python train.py --arch="vit" --model="image embedding model" --dataset="rosettes with rotational symmetry" --train_examples=48750 --image_size=64 --crop_scale_min=1 --horizontal_flip=true --cutout=0.25 --targets=["palette"] --num_classes=7 --embedding_dim=64 --norm="layernorm_no_bias" --norm_position="pre" --hidden_act="swiglu" --mlp_ratio=2 --head_dim=48 --fused_qkv=true --bias="none" --qk_norm=true --parallel_block=false --dropout=0.1 --inner_norm=false --patch_size=[4, 4] --conv_stem=false --layers=16 --width=160 --positions="learned" --pooling="class_token" --am_softmax_margin=0.2 --am_softmax_scale=16 --init="torch_default" --residual_init="none" --optimizer="muon" --muon_scale="match_rms_adamw" --learning_rate=0.0025 --momentum=0.9 --nesterov=true --orthogonalizer="newton_schulz_5" --adamw_lr_other_params=0.0019 --max_grad_norm=1.0 --max_steps=13700 --batch_size=64 --epochs=18.0 --lr_schedule="linear" --final_lr_fraction=0.05 --warmup_steps=270 --weight_decay=0.05 --adamw_weight_decay_other_params=0.01
Rows from block 13, named by matrix and row number. Rows with one number belong to one attention dimension. Each number is 128 + 32 x the weight over its row's rms, rounded and kept within 0 to 255. All counts start at 0. After the name is the row's rms in percent of the matrix's.
# v: attention query, key and value (stacked) (model.blocks.13.attn.qkv.weight, 432x160, the v third), inputs 0-159
# proj: attention output (model.blocks.13.attn.proj.weight, 160x144, transposed), outputs 0-159
v.120 111 [ 91 120 182 112 122 155  80 168 148 109  78 137  86  90 124 128 139 101 138 138  98 115 112 137 128 160  97  99 158 174 126  83 180 105  61  98 173 100 113 159  97 124 103 136 142 120 130 103 159 125 132 159 116 103 134 190 136 131 159 126 136  95  82 127 138 189  86 144 140  79 125  99 142 116 110  84 116  98  98 149 186 104 150 112 147 108 107 150 152 118 118 113 141 165  82 140 120  66 183 120 145 135 116 156  80 123  73 206 106 190  67 127  99 167 150 116 141 102 167  70 119  38 139 142 104  94 129 168 181 172  81 178 128 101 129 125 152  90 166 163  98 118 131  92 145 174 147  80 146 107  77 145  89 134 130  66 192 172 146 137]
proj.120 128 [111 121 131  61 116 164  94 148  98 143  61 116 193 103 128 170 112 157 141 122 117  92 138 115 137  99 147 184 125 155 201 121 107 138 109 102 137  79 102 164 147 173 133  92  97 166 105 142  37 113 123 127  86 178  83  87 144 125 181 134  73  90  94 131 144 109 133 206 136 165 169 111 143 111  61 141  97  74  58 180 169 180 139 142  90 157 147 103  85  67 108 161 142 148 115 116 142  89 111 121 109 133 139 150 117 154 116 138 125 113 133 153 150 128 161 105  97 120 150 113 144 131  97 146 154  98  94 170  70 175 124 139 163  53 170 184 130 164 102 128 160 126 134 129 148 159 141 127 173 104  63 160 149 121  88 120 136 115 148  87]
v.121 070 [118  81 158 129 174 147  90 132  93 106 125 102 114 170 170 143 139 131 144 133 171 121 117 137 129 123  64 177 165 135 112 184 143 188 141  85 119 138 121  78 118 152 128 140  89 168 140 103 114 145 175 147  88 202 170  94 116  93 113 197 143 136 114 102 122 139 104 152  93 134 184 111  89 137 190 144 168 104 219 144  57 155  91 127 124 164 121  41 116  95 123 182 148 146 149 113 105 122 110  89 131 150 138 120  98 145 123 132 189 128 123  76 113 153  77  99 133 132  90 193  80 149  97 111  55  70 172 111  98 116 125 198  69 131 117 126 160 107 130 178 166 124 109 105 106 138 125 146 170 164 124 138 143 154 141  91 135 102 135 126]
proj.121 071 [138 146  82 184 115  91 121 160 162 155  52 160 124 123  76 119 103 112 162 179 109 117 129 139 105 181  58 104  71 127 168 109 113 119 106 137 129  94 186 111 182 115 133 108 164 181 128  79 153  78 118 145 174 133 121 147 126 178 139  55 105 108 141 165 124 170 137  92 159 115  59 180 147 147 112 137 120 120 105  62 184  71 182 123 120  96  79 140 157 104 147 112 151 162 121 150 180 128 220 120 184 112 127  96 122 106 125  80  84 136 111 192 123 131 150 124  83 165 135 190 138 134 129 151 112 133  81 156 164 181 166 125 107 129 119 106 101 189 140 162 127 152 121 104 130 119 130 127 127 110  77 151 120 117 124 123 115  92 125  83]
v.122 088 [140  92 148 119  96 215 123 149 129 128 139 208  67 102  69 142 114 133 149 104  73  71 165 164 143 185 159 111 126 150  95 134 144  24  80 115 166 124 111 128 150 113 157 111 161 150 102  79 107 160 103 112 151 141 148 189  80 135 134  94 115 145 127 135 158 154 123 190 125  96  99 148 124 102  76 119 177 122  95 135 160  88 176 123 213 171 134 152 121  93 124 103 146 149  76 205 155 137 100 122 148 168 107 121 133 138 120 184  95 200  69 111  96 116 171 107 155 138 167  98 131  68 128 128 142 140 168 131 129 143  92 107  99 105 143 139  94 135 143 144 137  86 143 136 109 143 125  80  74 111 108 159 106 102  87 112 146 142 126 120]
proj.122 089 [127 123 182  63 148 176 161 175 152 145 102  64 216 150 162 112 126 134  97 139 145  79 144  91 151  69 120 150 152 180 185  80 115 114 126  95  92  85  94 135 141 178 109 111 127  94 167 153  80 117 144 152 110  95  89 101 149 155 175 138  84 121 132 160 171 144 155 110 132 170 144 130 150 164  94 137 134 150  65 106 142 198 107 120  98 129 126 135 116 133 127 166 126 150 152 141 128 121 101 112 102 179 137 128 153 130 109  85  88 124 124 165 156 135 117 150  93 111  99  80 145  98  89 160 188 103  91 113 105 115  99 141 193  80 138 182  98 157  87  77 134  98 113 149 114 167 166 165 196 104 125 161 209 114  95 148 133 116 146  65]
v.123 078 [162 125  95 122  68 175 170  75 161 102  98 126  96  65 128  96 124  81 167 158 136 130 148 145 157 144 120 154 137 109  70 145 126 146 133 157 102  96 180 162 124 157  97  41 119 133  92 150 108 107 122  94 141 116 119  87  77 171 134 105 145 108 148 117  60 142 146 138 106 110  84 125 105  68 124 187 124 162 179  47  93 171 112  96 118 120 169 185 148 164 127  89 132 105 231 175 139 154 116 120 108 150 117 127 199 111 113 122 152  86 156 122 135 144 152 129 129 170  86  63 108 170 159 107 107 137  96 124 137 132 113  70 138 108  84 114  70 140 124  40 123 141 116 161 112 162 128 118  94 115 126 120 139  96 144 152  94 137 162 125]
proj.123 087 [123 123 155 107 181 117 160  62 150 156 151  92  99 172 129  71 148 118 126 109 150 167 123  88 120 104  48 133 161 116 143 157 164 131 184 128 137 141 141  63 140 139 105 192 152 103 156 176 134 198 125 184 143 139 170 182 150 134  66  96  91 136 105 122 173 137 118 162  98  96  81 104 153 140 167 106 163 113 125 149 132  96  88 173 127 133 171 103 190 175  50 175 147 128 105 138 144  35 128 146 106 102 127 151 140 145 106 160 156 187 108 118 162  97 134 129 162 102 151 135  85 131 159 131 173 152 179 143 181 122 128 135 141 120 121 136 124 108 159 126 120 100 140 161 135 131 109 138 118 153 170  58  76  77 101 185 128 153  92  98]
v.124 132 [118 132 165 113 106 167 173 135 146 150 202 175 127  75 158 106 102 157 130 112  97  98 163 142 172 162 138 107 153  98 134 118 122  85 104 156 155  81 134 140 165 136 162  75 179 128 157  87 107 127 136 150 213 107 132 172  99 125 152 129  49 122 164  88 199 140 165  85 146 169  43 161 134  97  97 154 108 110 100  78 154 106 143 104 138 146 118 144  84 122 124  70 122 117 129 161 155 163 123 125 128 166  77  54 145 142 141 196 111 197 152  77  94 131 130 115 166 143 139 137 144  98 104 108 121 134 111 153 218  99 138 142 162  85 108 183  96 134 174  81 144  97 106 133 107 116 119 129 138 115 123 133 111 122  98 168 158 120  97  81]
proj.124 108 [157 113 152 118 146 156 132 156 136  81  92  81 126  99  90 113 109 130  96 151 167 147 134 120 119  66 133 146  48 147 156 188 114 139 131 120 161 109 140 106 115 100  97 183 142 116 124 135 130 112  85 153 107 123 110  66 186 122 117 170 136 174 121 128 152  77 180 127 135 161 122 130 143 116  79  94 143 115  63 155 101 149 147  66 163  94 167 144 143 134 143 147 190  76  86  79 100 159  81 120  86 168 140 156 146 120 105  10 104 164 120 131 169 107 156 116 106  60  91  75 122 184 161  97 111 138  88 133 104 145 150 158 146 184 135 114 148 118  98 102 121 191 118 135 137 118 161 159  99 136 123 117 202 136 150  60 104 159 136 142]
v.125 121 [127 117 146  91  75 167 147 117 119 134 169 193  98  77 120 133 118 109 117 137 100  77 116 136 142 164 162  97 126 109  93 102 101 145 123 119 116 114 175 120 139 170 138  67 165 118 157 140 166 122 127 161 177 135 130 162 128  95 180  77  27 176 141  71 179 172 161 134 197 150  58 154 126 122 115 106 142  94 120 113 135 138 146  84 133 126 119 119  95 100 147 106 155 145 117 211 190 136 123 125 175 178 107 101 166 143 141 189 140 150 103  85 144 171 139 153 192 102 135 147 177  92  93 152 142 154  98 126 166 134 115 129 158  87  50 145 123 140 174  99 117  68 114  98 148 219 123 109 145 138 117 141 105 115  94 106 141 137 133 106]
proj.125 111 [110 107 118 113 155 161 118 144 105 141 116 159 160 143 155 124 145 111  56 178 158 109 174 118 152  90 140 117 130 137 211 161 198 106 107 148 166 112  53 154 129 128 148 153 136 154  78 140  30 164 138 120 147  68  81 129 133 117 156 161  93 100  95 115 162  91 140 146 102 129 160 135 103 112  59 107 112 113  51 131 146 129 145 109 135  52 166 133 125 101  85 102 121 112 146  84  91 128  88  94  76 148 104 102 164 136  74  84 127 160 155 130 201  86 139  99  77 101 141  67  98 134 140 103 167 146 128 152  86 184 128 120 139  93 184 171 153 141 113 104 136 195 116 149 140 101 142 153 160 161 108 139 142  97 121 119 144  93 151  97]
v.126 161 [160 119  87 156 195  75 120 152 107 123  38 101 116 157 128 169 147 136 118 107 153 144 112  85 120  96  62 151 136 129 186 144 156 131 117 102 129 131 128 111 110 128 104 195  76  84  89 135  97 139 122 119  89 132 136  84 135 103  99 175 195 114 163 170  72 107 131 148  92 117 173  97 170 158 167 112 116 128 180 186  82 109 157 126 101 132 142  97 127 134  97 156 106 120 156  33  78  96 140 111 129 113 154 170  97 119 114  89 145 156  95 173 134 135 104  99 114 119 136 163  61 124 124  75 106  98 144 125  77 118 144 145  43 137 173 108 157 109 117 165 158 139 152 132 152 138 104 152 189 135 171 129 118 141 200  79 119 137 149 171]
proj.126 129 [165 145 122 173 130  80 189  75 131 144 155 135 124 145 121 131 112 133 176  42  90 161  97 106 147 136  75  73 129 115  70  96  77 157  99 125 139 123 166 132 194  97 120  86 130 152 109  89 139 105  95 150 138 146 160 118 129  85  89  52 185 127 111 108 107 178  73 103 151  89  66  78 120 148 173 171 160  98 164 130 191 130 139 125  93 102  92 142 108  88 179 149  92 166 126 141 157 109 132 127 159 121  79 141 166  58 131 165 138 181 151 154 122 194 102 127 154 198 132 151 168 107 107 150  75 100 156 115 149 182  93 114 148  99 126  95 118 150  99 138 124  96 120 114 118  83  98 127 104  94 109 111 125 158 144 130 126  83  94 129]
v.127 112 [191 108 134 148 174  91  77 118 109 118  91 105 154 169 115 139 137 120 119 101 138 113 142 100 108 113  98 131 123 125 213 153 157  65 149  69 159  93 141 139 149 127 102 191 112  76 106 111  90 108 137 119 144 148 152  99 148 123 114 183 164  73 165 151 115  99 112 176 100 120 204  79 161 140 150 140 100 128  76 186  90 107 100 122  97  92 142 150 182 112  69 109  84 121 140  84 118 105 156 130 114 101 172 172  81 167 127 109 129 124 114 175  92  90 145  99  90 168 130 105 128 147 164  84 164  94 174 192  92 123 122 147 107 130 160 122 159  90  88 169 172 172  93 149 140  73 139 138 107 115 128 103 163 175 171  78 145 151 114 190]
proj.127 111 [149 134 121 180 122  98 130 142 115 147  87 123  72 148 113 166 136 157 135 142 113 158 100 154 110 125 143 131 119 107  69  40 103 172 116 143  91 114 153 133 112 100 137 102  92 139 117 131 154 110 124 132 124 178  97 132 109 137 104  68 209 147 101 123  70 188 126 145 121  70 122  78 145 132 232 139 165 119 186  76 193 143 169 179 125 128  80  92  94 128 148 133 132 135 122 122 171 108  85 122 111 136  88 165 126  59 205 124 102 126 147 116  85 141  81 166 143  96 154 193 171 111 109 130  49 157 132  79 149 151 127 158 121 133 123  89 137 167 115 124  90 127 153  78 118 133  88 112 101 149 126 118 149 160  91 121 136  57 131 136]
v.128 067 [116 153 121 103 151 142 111 130  77 122  79  77 161 174 127 103 136 105 136 145 163 174 158 119 111  75  87 136 101 171  99 110 117 124 129 125 128 148 116 148 148 128 122 122 107 155 115 172 159 140 161  65  94 147 111 172 176 156  81 109 175 144 110 150 134 109 106  79 132 107 182 163 138 185 135  77 195 174  83 177 159 112 128 164 146 120 100 169 177 171 153 154 157 127 169 151  96  80 146 149 115 131 173 159 197 128 138  85 104 120 128 175 154  92 136 172 140  70 183 100 189 128 129 163 135 175 101 167  74 143 114 131  94 171 180 103 111  64 159 134  78 149 150 134 111 133 161 151 125 127 100 127 172  37 109 106 106 169 115 155]
proj.128 073 [ 92 143 135 158 108 135 107 114 135 119 113 178 131 113 151 109 175 104  82 109 120 148 175 109 139 144 149 119 194  82 144 137 199 143 118 147  93 135 139 122  92 145 133 144 118 176 168 105 112 107 121 137 127  94 158 114  82  52 149 111 138 169 130 159 132 200  61 159 113 102 152 132 145  93 115  91  88  83 195 122  88 178 119 163 105 110  82 104 123  90 167 123 162 139 142 132 140  69 154 144 111  87 172 166 195 133 111 230 175 127 103 101 133 130 124 167 154 134  96 180  56  79 145 148 180  72 138 142 121 101 156 102 152  94 128 117 139 159 139 176 174 155 133  82 118 147  95 143 163 127 145 124  63 111 136 175  86 134 170 108]
v.129 090 [ 99 134 115 121 156 108 168 124  94 142 185 160 153 141 153 138  56 169 149  82 127 129 132 128 127 160 144  95 148 106 100 141  89  99 152 134 178 146 131 123 178 113 110 113 167  82 164 147 130 121 143 181 216 110 109 161 134 157  79 125 125 131 152 145 173 146 170 136 129 168  45 145  81 113 147 150  89 124 122 138  83  61 158 131  99 171 100  59 115 101 143 104 132  75  98 108 182 155 122 122 147 111  82  92 121  93 101 146 116 154 194  81  88 145 109 136  89  92 146 167 121 128 118 125  88  75 115 125 177  74 146 107 126 138 110 179 148 173  84  96 196 145 112 114 129 130  75 118 147 193 168 107 135 126  67 174  95 125  94  87]
proj.129 087 [174 120 123 109 114 157 182 150 169 109 174 108 139 100 112 103 123 130 112 161 133 137 193 150 158  85 163 115  85 143 104 172 109 142 161 100 102 133 118 128  99  91 158 123 132  97  89 116 163 118 129 112 118 131 146 100 123 159 133 171 167 145 120 111 114  51 135  84 142 163 136 150 147 114  97 108 139 162  79 123 165 135  72 113 184 147 153 148 155 185 104  88  98 156 111  51  69 206 128 147  58 125 120 122  95 172 183  82  75 133 128 174 154 101 112 123 137 124  81 105 109 132 182 108 191 222 128 116 135 115  76 134 173 173 149 141  89 128 160 121 103 107 107  80 146  75 156 133  87 113  86 123 184 137 166  82 154 160 139 134]
v.130 093 [111 120 110 121 144 155  92 104 140 106  54  77  84 120 123  92 129 114 157 143 152 161 151 129 111 146  54 161  90 166 130 135 171 109 140 114 129  65 133 153 106 108 102 151  81 161 109 116 129 149 145 100  57 122 144 112 130 159 113 162 189  95 115 139  66 168  94 177  96  87 200 103 185 134 101  96 102 133 163 181 167 162 129 168 104 133 203 152 155 145 109 147 136 119 158 113  43 119 131 155 146  96 158 174  90 126 106  96 137 138 102 190 103  97 173 153 116 155 176  80  96 122 133 129 121  82 155 157  71 161 127 125  94 151 147  74 155  85 140 170 106 146 146 166 156 152 118  97 164 124 114 118 100 145 168  78 145 124 165 190]
proj.130 095 [148 195 136  64 159 128 124 168  73 135  33 134 152 126 136 167 121 155 167  84  95  90 119 122 120  81 137 143 149 147 143  85  61 155  88  81 136  89 105 167 157 150 124 108 124 159 105 117 104 132  93 169 135 154 125 126 188  93  91 101 131 108 114 158 112 143  53 141 153  71 116 132 134 154 125 154 148  85 179 139 128 158 144 121  95 169  88 106 105 145 105 180 125 148  94 167 137  48  99 132 180 133 122 126 119 146  91 183 140 110  82 128  76 179 136 110 142 130 112 194 119  84 116 145  91  86 104 138 203 133 150 188 128  67 134 160 133 157 111 111 151 154 137 110  87 174 145 177  92 100 144 138  80 103  95 144 124 103 145  97]
v.131 094 [186 122 124 166 186  85 171 107 119 166 148  93 188 188 152 135 162 128 126 109 129 160 129 112 128  77 143 111  84 104 174 127  71  87 170 147 112 114 157  85 180 145 142 140  82 116 114 134  92 131 135 120 115  81 134 124 153 120  81 139 135  90 182 183 133  90 157 115 103 173 122 133 188 143 145 141 106 149 138 154 102 108 106 145 141 117 101 125 136 137 133 118 115  80 132  78  80 154 104  95 112 130 164 166 172  98 169  17  89 113 165 164 117  84 130 104  93 116  87 173 157 157 153 120 163 171 117 138  41 159 166 130 130 188 168 122 134 129  77  74 170 160 124 146 169  86 146  77 117 140 163  95 137 161 136 136  79 142 111 156]
proj.131 114 [126 121  86 187  77  85 100 138 170 114 215 136  81 133  93 118 111 131 131 113  86 138 132 172 117 166 122  95 135  85  39  95 133 135 139 125 139 149 126 149 114  62 140 135 108 115 140 161 203 165 100  86 113 187 156 137  87 122 100 131 240 164 144 123  93 133 124 114 121  75 127 157 115 135 193 123 168 147 149 102  90 157 151 128 127  88 114 156 167 165 152  90 104 131 144 120 154 118 139 177 115 140 135  99 134 122 144 142 145  66 128  68 123 131 121 184 184 150 121 121 147 132 143 111  86 144 186  80 181  98 137  97 118 170 109  66 139 112 130 154 120 117 101 129 104  89  66 147  78 156 161 124 130 102 154 118  89  97 125 193]
v.132 090 [132 125 116 147 189 141 105 131  99  85  42 127  99  81  98 150 150 147 103 149 125 124  52  96  60 118 115 160  96 174 102 157 154 118 146 128 115 126 152 162  72 117 134 112  70 168  92 110 170 154 133 104  50 159 143  84 125  83 123 119 139 151 116 141  47 157 102 148 127  96 221 141  96 174 137  85 142 112 152 123 143 157 155 156 153 135 115 127 151 113 154 196 152 160 166 118 100  96 166 130 137 101 167 183 156 110 107 147 177  90  60 139 136 160 101 109 118 111 141 171 115  83 105 120 122 129 148 150  59 159 104 144  45 117 117 101 147  75 151 181 111 119 163  98 167 119 130 155 158 168 120 132 143 136 126 113 162 137 170 137]
proj.132 087 [ 86 115 157 101 110 105 171 108  72 156 130 140 142 156 137 131 207 121 169 111  89 135 127 139 114 140 101  67 172 128 169  95 162 154  92 163 122 131 122 101 166 149 130 107 154 171 144 113  47 122 134 159 110  87  99 175 149 109 140  88  86  96 135  97 152 172  83 136 140 113  75 118 113 112  97 167 113 114 149 153 133 107 140 150 109 103 136 168  83 142 199 177 124 192 138 211 153  55 191 140 173 127 129 151 155 136 108 203 120 197 127 126 164 172 140 114 160 153 159 141 129 150 105 107 171  69 176  90 122 128 139 127 172  68 159 132  96 176 131 166 131 132  81 131 152 157 109  99 102  95 109 171 131 121 149 111  85 142 128  85]
v.133 115 [151 141 135 163 182 151 113 165 137  85  20  80  86 167 129 132 128 112 135 152 147 143 175 123  79 131  47 138 135 173 177 138 205  83 133 119 150 126 123 173 122 101  90 146 112 140  99 125 126 157  82 105 100 137 159 108 147 149 118 146 187  86 125 139  54 158  90 163 120 115 165 159 158 116 124 111 136 152 114 166  95 117 118 134 118 111 175 184 175 123  83 126 120 159 175  66  97  76 140 124 137 114 171 181 127 105 107  98 144 140 101 177 133 124 137 125 149 144 157  73  77 146 111  62 146  92 167 138  79 109 113 103  51 124 197  86 135  90 106 169 155 132 144 165 128 124 108 118 120  99 116 164 121 138 155 106 134 159 150 179]
proj.133 115 [104 112 140  70 120 135 181  99 113 173 125 130 169 103 148 121 159 128 151  41 129 133 105  96 161 146 114 139 168 113 152  15  90 152  70 126 131 140 142 135 179 138 106 165  83 142 130 100  54  70 117 179 109 169 134 162 147  77 103 113 141 128 110 133 141 151  73 105  81 123 108  81 140 127 147 142 137  87 150 123 139 133 171 152  72 126  97  87 125 126 174 189 117 175 155 141 155  84 143 107 153 175 105 168 132  88 145 206 119 159 135 145  85 147 116 105 136 156 138 144 128  94 126 190 152 105 149 131 115 145 115 150 168  87 130 152 124 179  58 169 129  72 133 100 133 140 174 141 103  73 160 157 159 157 131 142 115  80 113  91]
v.134 075 [ 82 138 112 120 149  77 128  98 146 130 184 124 128 134 125 168 114  95  97 133 161 170 151 149 131 118 132 139 153 165 125 124 119 115 128 146  74 204 106 115 126  87 143 126 148 126 182 167 147 151 115 135 190  98 132 211 123 216  63 105  98 124 137 125 129 107 182  71 143 151  47 147 118 145 162 118 175 133  97 116  62 127 168 182 157 170  72 139 120 150 183 138 117 110 124 124 105 150 107 147 103 158 146  97 161  71 115 135  86 145 156  94 128 125  93 155 108 124  99 106 124 153 162 171 166 200 110  66 135 132 144  82  98 170 165  84 105 172  65 154 127 135 164 107 110  67  69 105 156 152 123 158 130 110 138 139 103  88 101 116]
proj.134 070 [167 114 138 163 139 129 147 136 113 100 112 147 146 156  98  75  98 177  76 112 128  90 156 116 164 162 175 217 121 135  69 161 166 160 208 157 112 123 130 108  82 179 123 124 173 127 134 164 167  88 159 146  58 131 146 105 149 125 182 146 141 119 124 113 109  95 137 118 145 146 112 152  80  86 150 134  51 170  91  97 151  87  81 126 140 140 173 115 131 147 111  95 116 110 137  57 116 184 154 119 146  74  70 114 117 184 143 139 118  87 119  90  91 109 185 117 154  90  94 104 132 135 143  88 144  56 123 135 121 105 135 114 146 135 102 129 117  89 165 135 179 123 113 177 126 215  80 159 140 133 149 133 108 181 103 159 127 140  85 132]
v.135 092 [198 148 119 155 130 128 115 162 185 107  42  70 111  87 125 121  99  91 145 124 137 152 122  73  86 140  70 124 153 129 156 141 189 137 164 135 126  57 170 177 127 153 130 175 114 114 111 130 148 131  95 153  90 102 131  96 141 151 137 145 191  70 130 122 114 159 117 184 117 130 180 135 166 108  93 128  59 112 153 166 133 168 122 106 109  76 206 183 132 124  95 115 159 129 124 128  77  91 112  89 133 109 146 138  86 158  92 107 126 115 102 164 111 168 174 114 117 144 136  86 103 164 116  66 114 106 108 144 109  76 138 171  83  70 106 125 155  79 156 117 117 136 144 174 144 167 126 128  92  51 127  94 151 163 178  95 150 119 157 144]
proj.135 086 [ 96 125 161 126 150 148 143  91  69 177  71 122 154 153 114 101 189 140 144  77 121  98 101 110 162 131 116 122 111 139 211  61 113 118  99  73 165  90 121 117 137 107 137 107  88 126  70 123  84 166 143 117 107 169 161 134 136  57  87  81 191 112  86  93 114 130  93 148 101  94 118  95 125 117 153 115 165 122 135 173 200 141 162 146  80 145 117 138 132 121 119 199  88 148 137 152 177  75 130 180 165 122 106 165 106 102 150 149 186 136 134 105 129 154 115 116 156 141 160 129 106 139 130 172  91 184 113 173 156 219 147 123 131 135 153 128 119 172  34 138 123  86 122  74 125 103 168 159 126 148 156 125  93 117 106 112 124 131 112 154]
v.136 089 [117 125 164 125  96 207 102 136 186  55 137 174  60  75 117 129 150 123 146 158 120 124 126 134 116 125 124 113 148 175 141 101 156 110 142 173 128  65 108 148 110  83 160  60 162 161 175 116 144 117  91 121 144 130 115 214 116 138 188 120  90 130  59  81 122 199 140 142 147 117 158 127 147 115  78 102 150 157 136  80 180 155 132 130 199 106 102 177 126 153 133 104 146 163 145 189 137 145 149 149 103 142 122 121 125 125 136 162 140 135  91  90 120 167 129 191 219 129 156  71 142 119 121 126 133 200 117 148 153 164  95 129 127 101 120  87  93  94 187 116 126  93 136 143 147 143 141 141  68 119 115 125  89  84 145 142 163 123 142  97]
proj.136 096 [ 91 153 152 102 140 185 117 117  80 155  84  80 178 164 124 165 141 150 121  83 136  78 167  59  98 141 155 197 159 119 208 122 144 114 134 175 129  77 107 128 136 158 106 143 138 166 130 150  30 111 138 146  88  91 137  99 191 116 127 153  50 149 143 105 186 129 106 156 138 164 143 123 118 157 111 150 152 113  74 144  93 134 126  90  56 117 206  89 111 136 152 130 131 122 139 116 131  90 122  77 145 137 180 100 138 153 109 149 142 141  85 126 148 111 151  54 105 135  92 101 124 127 136 167 161  79 170 140  78 109 166 122 132 111 148 166 165 127 121 119 101 161 129 168 141 168 171 139 165 108 120 163 142 141 104 162 116 200 151 106]
v.137 138 [169 106 105 163 195 110  72 144 127 139  29  62  91 145 109 143 133 116 111 112 148 148 138  96  90 125  74 143 107 151 180 134 156  80 119  94 132 130 138 125 145  94 104 179 101 105  82 120 156 139 134 129  91 164 160 106 147 122  87 168 216  90 142 145  58 167 102 154  97 150 192 103 177 149 164 100 114 164 125 209 108 126 146 161 142 121 146 116 168 145 107 152 101 140 126  90  89  94 145 117 113  95 175 187  90 126 126  69 114 112 105 164  98 112 129  94 138 117 145 119  78 122 125 113 123 102 118 128  72 135 129 174  66 149 169 101 147  82 104 173 132 180 135 157 166  99 141 156 167 106 164 152 149 129 163 106 151 137 162 181]
proj.137 116 [150 141 138 160 139 104 182 107 141 117 157 134 180 118 129 162 174 117 135  77  97 111 134 132 118 165 108 124 175 113 118  80 131 185 101 172 143 124 124 163 145 144 146  86 130 200 173  94  95  94 133 106 139 120 120 127 148  63 135  31 131 140 119 137 151 157  92  90 129  95 123  86 128 149 125 173 178 105 195 102 152 120 180 155  91 116 111 124  88 140 213 156 133 125 124 167 183 101  82 122 150 154 115 160 124  54 162 200 150 139 113  97 135 189 148 179 130 179 124 176 200  84 114 122  75 118 153  90 127 145 155  96 148  88 160 117 114 179  85 176 130  70 130 130  98 108 129  98 113  88 114 161 116 109 129 113 134  89 137 131]
v.138 081 [ 85 132 142  91  84 159 156 159 103 166 153 127  97 114 126 154 113 143  85 118 135 114 162 181 158 125 186 121 159 144  93 122 147  62  75 143 118 156 116 134 140 116  93  52 173 143 179 108 130 126 155 131 156  94 145 205 140 150 112 118  74 163 104 112 151 156 135  54 149 162  33 129 129 133 152 152 143  86  53  88 149 126 145 160 138 156  83 119 101 128 132 158 136  96  78 181 167 114 154 130 185 156 125 122 148  97 126 184 125 140  98  87 131 142  91 108 166  80 112 143 164  81  86 196 140 122 128  70 143 115 145 108 137 145 140 159 115 126 155 123 105 103 151  95 124 131  94 101 157 195  91 113 174  59 104 147 122  98  87  83]
proj.138 084 [ 86  73 138 114 130 207 141 179 121  72 144 116 165 116 125 158 128  87  80 154 120 134 141 120 169 136 126 143  91 109 163 156 122 125 101  98  97 166 111 131 119 143 141 150 167 131 170 148 137  61  68 116  87 118 101 130 144 132 200 139 100 131  96 142 164 102 127 134 130 153 152 163  91 146  44  94  94 176  60 141 101 135 149  76 152 124 142 147 159  65 114  93 164 114  89  53 122 182  90 112 129  93  66  94 116 128  74  89  71 164 145 172 127  89 165 131  95  85 120 125 120 139 135 115 174 142 112 178 114 155 115 111 184 130  87 138  78 125 121 140 163 175 126 111 119 140 170 127 163  89  85 185 143 124 158  79 102  97 151 152]
v.139 069 [ 77 128 137 146 146 148 115 153 115 132 136 168 158 121 160 142 169  99  66 177 194 104 103 148 122 135 201 114 177 136 116 138 127 105  96 176 120 142 149 126 122  93 117 103 141 122 148 166 123  87 143 117 112 130 174 129 113 113 150 102  58 165 112 137 162 185 110 144 158 143 152 112 102  71  92 138 175 132 119  92 164 133 119 148 183 162 142  95 114 147 144 143 182 135 132 180 105 171 120 116 126 105 105 160 142 138 157 159 123  65  58 111 105  89 111 157 157 202  52  65 159 150 133 116 195 147 172 113  75 187 134 123 139 179 144 130 125 188 133 130 114 101 125 109 131  67 122  63 167 171  62 106 179 126 100 156 171 116 121 158]
proj.139 072 [112 114 107 102 141 111 120 115 137 116 177 105 111  81  87 158  92 181 151 132  76  79 170 168 158 130 131 217  76 111 131 128  93 120 155  97 105 160  97  89 109 135 155 122 171 171  97  97 155 176 179  86  56  83  67 151 176 157 141 141 105  90 145  94 139  79 144 102 133 171  67 177 103 104 126  87 121 187 137 167  83 130 110 112 119 156 128 118 157 162 167 164  83 101 133 175 147 145 145 156 165 171 139  75 120 107 132 146 151 112 121 167 155 128 205 140 138  99 130 156 155 122 109 170 121 127 125 126 187  82 126  83 121 132 149 125 146 112 136  90  92 186 109 114 169 172 121 174 159  70 135 160 119 171 100 187 142 119 138 148]
v.140 099 [ 89  86  70 136 171 156  74 141 135 101  72  96  27 117  93 116 120 135 139 130  84 132 149  87  81 150  82 165  93 217 157  90 172  93 109 149 145  69 123 175 116 116 118 135 137 178 141  82 149 138 148 158  88 178 200 180 137 143 106 131 159 130 109 153  88 159  87 131 122 102 160 117 172 136  90  96 137 122 125 157 118 121 162 178 172 104 178 141 179 114 107 157  99 177 134  74  74 142 145 115 121 132 190 147 111  92 133 159 147 143  63 160 115 117 135  98 147 129 171  87 107  91 123 153 148 128 154 145 113 166  87 139  99 101 137 101 173  54 119 183 109 129 149 159 138 144 136 120 142 108 109 155 117 150 147  78 138 132 155 131]
proj.140 097 [ 95 177 178  57 126 118  78 126 116 114  57 102 151 108 154 146 125 167 131 123 151 128 106  80 138  94 175 163 126 112 165  80 107 136 108 116 126  81 161 174 155 169 139 118  91 143  70 156  82 104  76 122 115 121  80 135 174 153 146  90 156  84  58 110 150 157  83 157 117  84 117 113 109 132  71 124  95  93 112 131 132 169 145 100  76 127 108 110 102  85 124 166 150 141 107 209 156  95  89 135 145 110 101 200 158 137  96 160 112 137  91 108 123 112 144 126 135 115 120 174 131 129 122  95 127  77  96 161  78 134 118 116 161  84 174 135  83 185  95 159 139  96 123  78 102 194 147 125 134  92  97 199 129  99  89  95 179 133 146 106]